From a checkpoint of a small image embedding model: held-out accuracy 100%.
Rows from block 3 of a small image embedding model, named by matrix and row number. Rows with one number belong to one channel. Each number is 128 + 32 x the weight over its row's rms, rounded and kept within 0 to 255. All counts start at 0. Numbers have three digits each.
After each channel's rows are labels from the 100 images, of 14848, where the channel reaches its highest value: "strongest on" is what is common among them. Only what is clearly more common there than usual is listed. The data: views of escape-time and Newton fractals.
# convs0: expand pointwise conv (model.blocks.3.convs.0.weight, 768x192x1x1), inputs 96-143
# convs2: project pointwise conv (model.blocks.3.convs.2.weight, 192x768x1x1, transposed), outputs 96-143

convs0.555:098166070113137176191063138106160171186155125093122108133116172136148151160139127149092097095123080097162147139113170147198185146148179191089103
convs2.555:085146174120117084133155104114147185136112103137085085171082165122122176079140162147142102150119171079102144147147091174163104222112162121120065
strongest on: earthy

convs0.13:147092129159086138103104125116138087133132182143162179090189129114129115115105072171156122130113206142134134122114084084142092124102088095124134
convs2.13:186160115225174056154178109089084123093132117110131154102133127119154127137122142090143071074095130137081109163113122160063094162108132088129158
strongest on: vivid

convs0.169:073113108054133120114090157131149107170101139082143167106159109128106128111158142110097171159149121099151136158086113095134116118144110183167072
convs2.169:145101111132108107154109148144115143106118127091207070164202122144087141127145177110119142132106129112106154138120068133046067140128121095118150
strongest on: pastel

convs0.251:094131081158151168155162055141170206096111154121115102171097123107121109107121118094150084140126123136180142096144188135163136106125142099115145
convs2.251:108132125139134157139101174097101108164112155150190098107139130153100102099130114111105111138095084073190094119107115183112183166047113181134087
strongest on: pastel

convs0.303:136167178142147075126108136127096158087094109163153072116157096112165135112125124141119130163141156136143116138072085104167124092101136104164106
convs2.303:097151154097075113101198110083120122184115101153147166166146174152159214111109110083117097109132157112080207174149142105097150209106122091113135
strongest on: warm

convs0.503:099103156149073163119141158121170121153188057144159194159158096129125132178142144106095115143190118152064137147178095095137110148123092166099117
convs2.503:106122130152201132139140112125144124138133120076161118110090105077089129146105117118141195152075163142145120104091115078124145120146122161117144
strongest on: grey

convs0.584:124144164133122158140141112180183110164146116182118113113126105118135128085128130123181127161085144104062152120128111096108136117124080101210060
convs2.584:138120110173126205075172091155163134110144140170115122174139109154102131139138129139150144080104205115175084123106171094112125118121147068104113
strongest on: dark

convs0.724:132064080080170123135147164119054179162132112138078144101086099135162126119145085112190149101129122094112148174159136145055164196150123101116107
convs2.724:136145200158098074094118114164210179121192132144098145163096124089139138186136101128106145099159170110072115127142146085140119079081171109124106
strongest on: earthy

convs0.534:159175177093147129102072176136150059182124195077108161103125175073150190137140131195103162135110169157147082180125147128133113104135145116161143
convs2.534:140123106109147157132193100094072145069109108117132171122145175088130158128093162159165151155127113204117153096092108163116158133066151089090105
strongest on: grey; dark

convs0.463:146117164125091098121108179160160130150077166140135094064077089114121181120113109165066111116168196080128109135120109130127164154100153115118156
convs2.463:179165142115087159091077174073207131154121119123133145121183136104200127138129148088140061162115124105066090102102142132112181144152149063126116
strongest on: pastel; dark

convs0.581:166169110172112129091071112107150106124137115212097136109179129142152150139128172155131096134187108109155164086132150147125175118142112153115117
convs2.581:089110097093129149174170165083186113146104100079123142134190164120179141104167143128137088113166104185106084158124072139157153158150161144195126
strongest on: warm

convs0.152:088060148173094182119131102109099066068131132163092077145050132113150077082073146122167091149187132090107155145139084126142080205130187124150119
convs2.152:101077079097158154139115043109146077159135148168133128138138075147171104177136099133091088110122122114113098169101141159120127143107148175124161
strongest on: dark

convs0.640:142111180130103150150093147177127141107075147194118118119140119117153162129164116165154138169098161110107116097120159130169147088123153132140161
convs2.640:110177104072048137157155136148128111170181124152171135146126107146139174187136159099085077170131099090139119142156173121190161119158126092088065
strongest on: pastel

convs0.174:139123142139162043123129114176105104096119160118131124083126107075141084119143130163167165094084186122111143081114107131099138097126100093116105
convs2.174:144141107152124127172163155121096188174112135141073111135153145126116115156107113170084072134105095055127154135124144155093134100129087145163061
strongest on: vivid; pastel

convs0.747:139074099146172145113117149156125143172079123144144097094126058081112066155163130140140045166141114093110108119060121086095155147113125200147090
convs2.747:112145056171173112161126121120113125118083130151130158105095176113175112173127101111165120163132110120156112134131082141117165144073124159125127
strongest on: grey

convs0.541:143110162095206122108164135102162145085175183060172105146113099123093124144093107169103161135147131133130218126138163134122077179146111111153131
convs2.541:142132106140080123095130112132099061123125122159171102169116095173171111133130130100130121148089139112127155176159160096113171195124084138108088
strongest on: dark

convs0.397:112108116115131140159102101095154136117131161100131166120152055164123115122106112099155168102138125136058153129157169145092100183182138107155116
convs2.397:207136126072139158152105113162089082147127077085107158083166135146161124107107081121185145122087209139153120195088068117143148114078129125109127
strongest on: dark

convs0.604:080066095128196151132097124142088107095121118108140085144100150116094122196042101154166125136079123116167171156145183135080116165093175139104101
convs2.604:079136154152101093122126096149117092116124137179169122099097129124190129071128137127039168151108079148168061088118091118135134097110100147088112
strongest on: cool; vivid

convs0.173:120123073063091074139150138136136179131100117192126154042154081133119173080115090181154136154156143116173139062083134129148133151131129114105144
convs2.173:164165147134115084089108108143104151164127141128132092141102158084134094128112108141110148156103120119173102109137126140090141139102114063123166
strongest on: grey

convs0.314:119112133205087119154138187176057183111134109153128135116107102090115187115124122141076172149161159095171186124096145130149124124127168118130124
convs2.314:120108166151134139121131079170066126124209136105105145132111146160170127188092108154093113064116115080079117129108105128140143208165158097155123
strongest on: earthy

convs0.7:095104152156137123141086046046135165164025112170059097156166130163151124132110048108181145152142112119069137173110146159108136145102159154132085
convs2.7:114090154089132170147100129061142104114118129114155129127110146087051146132153142147141139172127170149121109175139122109177114103123154092099104
strongest on: vivid; cool

convs0.164:165147150134063160167129118059116078172104126108159121150123145098109168109099158149144142147127154117172080082140108083132112070127148119102110
convs2.164:125065070203165121150124171165129143072145145107073164149161103138114151160091126085124139117189137090165119090107162166147069146076150058108109
strongest on: grey

convs0.704:170210147202096139138156177123110134123157131120128135125096140116068147116128139145129141141096132123095160100146075094169140075150109156101173
convs2.704:117143072090118134086138088153106128147088148149123117149131154167123074087109162090090063107052063138099135173113136110110186106149126152151130
strongest on: Mandelbrot set

convs0.3:169147150153127131155136168054119109137114111129164126114098133119116173160068104118108094134114159161058118142110120097148117154079168193152148
convs2.3:142129185192146108101102139212123121125142127075149117060137099126094161145159153102164128089092205165111105169133176183118126191085133138172078
strongest on: warm

convs0.597:145092065116140133140122108157166118066118069191139108095114103117126125130143160161109100114138068157069144087124104115119126080108127154167176
convs2.597:179106152117127103162087117053118087131066177128084159138147176143094091087173110118095041133101107184121089100119133123142153097109131159136141
strongest on: pastel

convs0.592:193170170169145109124157131171143153081142148086157141097140090122087189185100093127143170092086141161105113108176036097106111125136151137151124
convs2.592:111130125100168094131146152133114173157155116118124141173134125123165119121112130102167115142107132095103142144147040141147145138112184111156162
strongest on: Mandelbrot set

convs0.80:137123155131132078159128145175131199138075109055141130119170117118090125140095174110118108070139180200115127143108147122087122069173109129117125
convs2.80:176110187129103063137080095155116095158115153135172110229179183117132107110141125130056135097133167096128167146123121113175127131153138079109161
strongest on: cool

convs0.478:138115128142123135175082194157074105123153154088157126128127120080142146121126126107096083161129053102054171179140140123146127105103147161091129
convs2.478:119116121161170174128129121093158070150149148094117145144099150097109152135168133111173161082119184143144138101141111115137094090099133065077124
strongest on: burning ship

convs0.455:106103128115111135160076099142115093102200144115128119097119126201130097180097145116120129139152135151125059099118165123156149127181158100162135
convs2.455:082089161139108107124129145104120177168157139099127140120143128102148113107177197111098181180080093137128153094106186092059094215106145151111139
strongest on: vivid

convs0.305:122151113108211136148130155117130119075083143170171143125139169174146125137138134094111156103114120133147077128134129141110163131087124112147129
convs2.305:167108124131075158142132065074138123098145148161109163146140161089100131141119128116111139119098081225123090168073132130209195153071106111118184
strongest on: warm

convs0.136:100181176173106142120118087120095124173187177109124151118079102110091127145101119146099151140081131152155121064113147105084115166174150141165087
convs2.136:094126107157152140087157110129088146132112130111132139109103138165160138118128147078173127144204124149118119073137167112207166135106111105129138
strongest on: grey

convs0.395:126114128155138129121187077092123100117203134162116130155145099125141087115092124077125100113154160165063121120102138199165194121188155135084195
convs2.395:094066100091141114145090122141114124139107184123120131207139144121095146114144168190136105135032174168068112090137066165121131084147094189122199
strongest on: warm

convs0.67:153132139149156150149137151167136181131158099080212113122077129153148126167146092099169187141111169084156184117069128072111182135121101093074111
convs2.67:097225164162149137151110197091112152176167116093134163201144106120105161142104123168117079139121077136146129123116140155112115082097113153119065
strongest on: earthy; vivid

convs0.515:133142113199104166155127132087114107085115118082156138095129158134164164175171136101104107162149094106142162071096171179204197157102130114111162
convs2.515:083138161105062134112098127097169140127124087140113103158085100085116157107080113095180163182097103135099157137116150083109140132109079146080131
strongest on: warm

convs0.532:116084091150071109165115128133096117112132134143146168094120107107149152112184126105122138139173121092112127097119182155069070217114110122150198
convs2.532:114113118134114197182126092140132161133159111134200124083183122089188155172114076122147124135043165112122142162165124172163116109128171128146182
strongest on: dark

convs0.40:187123141126142123165118164129137128111154172156088089134117079077150075103166138177135173119052130092147080122145139119155121076114125122135098
convs2.40:103149148067162157095123195108129167121088101181132179069055113121101124090086166194091137164102182156042110103087175132170137129095142137144083
strongest on: earthy

convs0.660:144102159135085147155076112139185114139154187179054126124142142112138129129164135182125118115149121093175080106162188166125136112109145196101170
convs2.660:119148053132138118112130029112203081084116121113141074159104105134145151140085131137159146197175172100194105075121144131111135134062087162081158
strongest on: cool

convs0.181:158164153121130146127096133148137149112133138075153135104159151136138150192102125162151183115146126113142202135155162151170076076150114155132146
convs2.181:144104102154094121130153140115150139134072101077158092147095166132113137130207115156196150118151106082104149107118174187127095084123152112170152
strongest on: cool

convs0.723:120091123142114175072132178145123154074182085143129109114155075147109161106116143140130105132104117103094151059111176128120166173120165091161070
convs2.723:100131104130086113131123104107067126130128182149162037120123157091152099118124097102117103145129120126141075076098171127090164129141159127189128
strongest on: dark; vivid

convs0.252:127160152082130101110120152108115111130153177096205136116148146117093156189084197102103139186117153143093111096142144160072106116185098061154121
convs2.252:073154102135127179114101051166149130120120112187084120099101147143175135106177123104101127128123093110162133107081160137133149174110155195157173
strongest on: earthy

convs0.78:104111100111125131098113118143123078180139137107120176169112153061118120154096193135168119154162173107137117137130174114088110075077188136131149
convs2.78:114123119121130043065073116150079087074138141125101182114103116123158129114131107099029106114104104136099146196152175129106146122092178140159112
strongest on: burning ship

convs0.259:124133116158071061156176139185064098169116152150063128098094074132140092148140073122067130136165163147113166107126152127129125165147071116155091
convs2.259:110145145159091076114102104135121184125114159151125155218153138144148130122071127056092108115116140100161097079131126155129132094088105115103179
strongest on: dark

convs0.364:140101177122134170169099099094122107100125157169113143148190088147066079150133141109137132116117130127111110077086167157116125140134138082166082
convs2.364:088164093098096120095161140168141134123150181116082186118139143161106137118106099134147166100131076171113070140097104170173088053083177142143134
strongest on: dark

convs0.275:107175131175124087120142146111089134112142097111133130060092122122090063140086139113161128196079089142119170092199079158122130111167122097134176
convs2.275:128105143130138134132118112096074113101128142156163128096172095156133143126121132149160063084112142093162106124079168077183113144096105198106102
strongest on: warm

convs0.237:099103086091152104072132113099107178095138093076101105128053112146127115132191097135111117106075197083130163110141124163129164069120129114166142
convs2.237:158152124172155125108143140116114104139117114131136143147185138058069180150099103100140102150103142055121093162099097113149165116103081140104157
strongest on: warm

convs0.144:090130109138183108129140152121186112107183097152129139063138112132146085106123147148129126143101174180116133079193110091135104149133086098158096
convs2.144:181163179095137155135177142082102134098085165129101111090160086093109098136132080161133117096096119152088132137149130176157110121084095122133142
strongest on: warm

convs0.112:108128123148131130114122172163180086132145166106160169192129131147173128101109062064154154159096109139095103153164089148134088160169136095153111
convs2.112:178089169110137096140140178100075152129166085103147160173150145055131071129117114137103130110158059147190078126154166123128091174160156050124104
strongest on: dark

convs0.195:112123081166127164172120165115152146162090119160170124132107108108170179105130136187139139132174150175097134139130153091136038105172116134141140
convs2.195:193091146099146106131141165133134119120104102169142137124107147163112120102116144136115125062155106115192134145127165087149179122142113105168130
strongest on: pastel

convs0.446:135113131063077078152127123097110145093122141092122112148166106134074118113058084159126188131144138099139131132110147096115105156160111116122124
convs2.446:132180050163123135089121166134103127108139090155148149099165174101116178118112197117105124096170110228136119065090142128136099178106155149158159
strongest on: cool

convs0.531:134138112169156119162118192107129186164118110108173131137112119164097141031155192114129175135147077224182120199173123115159106108136138115117116
convs2.531:074141089077105120129141069073095164137178129216099163072110090126102119088126113144151147133139142131113133160130128124110099126095142092144163
strongest on: burning ship

convs0.396:116065169142130157135074152135108143158170131156146108120186160054103193118091130144140128149130150134053110161077099085060109182154122142104128
convs2.396:131091103174132148086106123083112141125123133103122164110143181146114180185160108139136157105146107087209126096128127157134088122053138165146139
strongest on: dark

convs0.129:082144148122150077123180101113116176106128145138103150153089078099095156121155133107042105159094122137106201160135118167099177137124081151169098
convs2.129:161046130141142179120143099107180164120097172143103076183169090140114154144124110157137201162114105073124133135139114200155118083147137187160119
strongest on: dark

convs0.186:111117211106171120073179155160102147124192127164136094140204142114129091107150128189086153130149146068083118132138125092154106186089101143173130
convs2.186:147141103092155134111166093107193128159128153132121143100130160174119135115093131095140125124087120122099088073143147109120212106124119179093131
strongest on: cool; vivid; Mandelbrot set

convs0.707:117137170160182153135115109133127115147108167179125098111144122179127134206155178106118152138129178121188116141100176136143129146155076161125145
convs2.707:118125118052149125169114139101140211124105122180110149093117126125185156137108158080066121069124121145204070153215201129126131165141093155164140
strongest on: grey

convs0.444:154127162074110138163080077123089091126143109141160124130089135138059128111149150115110115072099206077159085116102098155118168151101170123099124
convs2.444:197116143140093103116094168125111157115143223152097137093148117121106115138166144168138127086146143134150146161112188081117170210099098145100133
strongest on: earthy

convs0.490:110090110185145139154151223173100140131096060121179101091148138091110149139097119142160077115107150126100098190127205212141152155137149159121112
convs2.490:107141115126130070090140125110145086143069154159081133208152119148163105145123146129179184172120105171079164164135108148203111105152108088122090
strongest on: grey

convs0.629:182155128098097130131145112177090165100113182163130152177135052140151153171133077148114046144082111142072131166129121129119107107099127125106133
convs2.629:172137130148105163105153071097185139134134149206110103153108063155096136121165098112185163119142085174143131115185074066151043156137135157183115
strongest on: dark

convs0.404:117141106142180141035100162132154130137101163144175104059087162082108122144140126083117180105124141153133179140093174173115135158145165110145138
convs2.404:136109136208089081150227108114151114084158134191127107151090163152165095076099140164110150131135085050138168117154177109095133149076112114137099
strongest on: vivid

convs0.47:235142098122126160108143109185172081134091139145132096122136145145079116135135118060149185085078154124120135131137129072106168125140152147098109
convs2.47:041057160146141115145147125107174168137121163045142153125129078117178074161130070141117134109140086116157156138096116105066116153142081126150173
strongest on: grey

convs0.618:080126139087090090111181128092144116129145082177099099133160104097094127151098131151104095100125092101146079100142168113141165142097146168149124
convs2.618:128126168131129169118134146126087180056134076154147121091124153162072089097109149073158082140093114112115117168117118159201170178147132133078144
strongest on: dark

convs0.665:158066085161132152137131088138148170194113143149144118113094094086090197128154140111109073130122171129131150082175150123129085094096152137162152
convs2.665:199098148146130152123125135067132124104101145167102171087103142133097102117102144143109131090101062126112175169189074181137123114156144125055124
strongest on: vivid

convs0.759:072092170140171116126113193171067094175057119138124108076161173119101153067183147168157137178153101161118058135103140152112169118131116133130176
convs2.759:124083106137106106089122114130090142094136128169108156095129135144133111120134103116109145105093104086134179119124161101096149129155077082112171
strongest on: earthy

convs0.605:153157123121093156058093141136143100098161109171172090121127203116069167150121078155122133115106142105184058072171096133151181128149123168080077
convs2.605:139125097107121107088139102156091061136091087119089137128109059082091105119157120131138128102102116203044126101107129136117122110042116181134153
strongest on: cool

convs0.737:153154181118157143132124157091127093168089145158128151114119133110171109120075209110140168124103174120161110159157117089175070171089191124096164
convs2.737:111113083143175136098122152090135106126112122082153065131084060098092124079173152106172160119107131198110176099146168125137167159087145092162184
strongest on: warm

convs0.411:153109071113201111112131124114144160161141117085152165172128145134121086168179108113086121100115183160127133123118182142146164096172148120148184
convs2.411:152153159159113126113139148164118183158148108098132080099132154086168121092144121187122085176085134168154126106133166143123118161168169178107090
strongest on: pastel

convs0.439:116132169134099139124077115123141118127116140160139165126171109152134151108060195158107116165106104147096150141054187116108104117103111092147133
convs2.439:100183104114148108135089122133106101143078161091172159139109078121123152133127129144104113105166104101096113130060159115092087147136098112089132
strongest on: vivid; earthy; Mandelbrot set

convs0.370:193112097102070065132130156173148109120138086089122161078103156145138127135118100119123138142102127138098072084191068163123128132137133115087116
convs2.370:160100100168107145141187168130116108107064111070162155100133142116159080134130128147112061159128067148151132151091127081148163159163116112096128
strongest on: cool

convs0.113:182126082164140137120179116081141102160141152116082123141121095112119133142077149149098109126176145146138105071075128087060156119148134159087120
convs2.113:152096056149155130084120136165140083116122090135122128110150152113139165150117093133154148065177115206133146136138139107094073157150141204150134
strongest on: pastel

convs0.641:158163110167146134158156194142150140118173167139093229140105119123123176141071165147085117114147145169174148121169116048101051118169132121123136
convs2.641:130152115144136098096120080121076159134142094114115108093103190169169076129117116114109163164117056139142145107137116110136137107124162163131210
strongest on: pastel

convs0.608:172077097118124148120130084139111187102125169088149133119226093145111126088170150143087131147137090134176101136133111185174189119073089172163140
convs2.608:097140157058118120090156121105146114192158111069092082117149188129116117098100119133114223078155107161085181196176104171118120109124122158137090
strongest on: pastel

convs0.283:120138147117123145123136124119126111110139109123088136158116123125109165171156172141158124101147161114140095099151141121091147133098130131135118
convs2.283:092080162132146117130100063143100144130158168138160168145155106142098114117152133167067114153148081120195155170067159091170118096132161113142137
strongest on: vivid; earthy

convs0.443:088141105117138145097130189128111096179135133141107127106149133086159112169118165113128094105116102103157108118139123128099091141097060082132139
convs2.443:142104124132132128137148100159126121112173183107131144057122119159116038111169136123148116156123133165121189128124095197109089101145153125159106
strongest on: pastel

convs0.293:115173086109147129151154099162176125185134156141175123070130143173121113082062125149135136167145069112114148092121078183143100129075141139104132
convs2.293:122071182168045126124175088070115090134105117112104181166149098141102144121082155125145168116103172064088155077129119137089156103144092124131175
strongest on: warm

convs0.512:156147177077114158102100093139086155143097136119096133092135108108152114124109113106149148081080115098090089115156107065189150068114094162112148
convs2.512:102132167109130154081172118140127161122153159167070143144090119153104129180118081085116111136110086133102089095104109185118138124112117156156071
strongest on: vivid

convs0.372:135173100140105085130168162122141170160104117123145147139095169144094149134159121153092130192111125131181092138081154092074108109105065160101137
convs2.372:126144137092190189071143162112180102148121156142178107093157080115069072136147141137136178122142085108100171077147153179171105174146080183075119
strongest on: dark; pastel

convs0.51:191164107084161027067126147160200123123145180130137114095193111085141111160144111141125173155115138166101154118101174106093164113145154132109128
convs2.51:154118073094113156171129085115118143131101181129175167141208058118134152151091152141133102146106134156052125152170120107116079118136113085121119
strongest on: vivid; dark

convs0.466:090075137099165120128131120164189117122142124140063177115121125137123119159134112122152136091187140174053244121103151101121124126068110091126120
convs2.466:124124208155081054152144158152150127156072111170125082117109122136138154127129165143172096166130113145117151117143160102144205120136185151104166
strongest on: warm; vivid

convs0.82:128150061121152150110147115163144138079114140155151178116109192108174103092142155106061139056073113112090097121138151138108170170147163147096118
convs2.82:128109100161121117131118145148113084142155077220100118139152050142125121151146091093129048124146141161101113100111105103154098102163110154173089
strongest on: dark

convs0.0:137164123150127097135145130146137178121110114080076187083121126102095149115141128125195113127093162114152100117115117111129092182126173219126116
convs2.0:124138156147078118130148141121140146117198073150101149163112102101143120083110095132182076134156145149207110076123141140120077125115163184150179
strongest on: dark; tricorn

convs0.727:198101137085159143100120077130138118117164105064155131079150133097141158121158080166100137100136160120077113129153114109118088135141100209099121
convs2.727:121161102190090100099169108115124162104158103118093109148047121146182230127148128215179113148166104104149121164102097142127147049076109189092144
strongest on: grey

convs0.110:163121140127149167146121141141108105128158106156190090147137160161128110163100094111105098185103066134124107139056118111189176137080137152157141
convs2.110:143090137118134069191176087104170180158121111161159137153074144086127214130104113081103162131143139109101126128171093110129093135090132134102104
strongest on: grey

convs0.214:129153134103139057148210124136188127136147102157129112133135139129148126105144112098098162151106124174125129106155147155126131106082106200102175
convs2.214:125101187149128171178146139181121133136116083159050091142086182084142133152134090136107147081148096171111135137127125102130184141146151140091091
strongest on: warm

convs0.285:123140079189077166145111218179120151128186091121096098096111126157140120133175145075157097096146144090108131084159150113115110195118112176140111
convs2.285:126158124135132101160107095072082145122103069151107139159133067147155147112055129109136098091123121084162152097120109105150187116149142130151075
strongest on: warm; vivid; Mandelbrot set

convs0.74:168144145086135160078158172175081040161114112097176165109132104092095110101115177154189143103171115134118161098159152135162093134131150120120113
convs2.74:149142133101091113148111118189079164087121143104127217124145105123082131151092156110178189133137158136071163081145148126156140153137149111173129
strongest on: earthy

convs0.712:109140131162090146128123134128211179129185088175164155107150136173107125118144152078145171111129138125121175133165150126152139109096204114141083
convs2.712:150164169126179145185096127066165156118102102185125140124132148130086106125147181123134171098041136158101129120146096080147115127138126137124092
strongest on: warm

convs0.606:120144069088103109116140133120119176146162085155115173109115079154099191161085098165078119084116095122176162193128078124102176166141173125063114
convs2.606:139134115117158119105106156098134099084150139081107157144122147131146107133168096150181177129203092064097124165098142132149196188070143102107176
strongest on: cool

convs0.435:139123147119070133097130163163138080115136085168068097198102131110238195181146194146139108145138091113067135114130104158148167118085112163095124
convs2.435:125065130135167124171087100194082123125108082151119066104078129101143183145121098183130105106108177162097169116117127126107141172103160094137130
strongest on: earthy; cubic Julia set

convs0.52:134189089176065152166107125165096098165153100094167136179176096080169103139121134170195139163158124106127090093166152153188086137149082132130141
convs2.52:106055139114133117153134177142102154121075113136064121110133154114098117076159063147106122056154165145111086123132109192117118154072168129125107
strongest on: cool; dark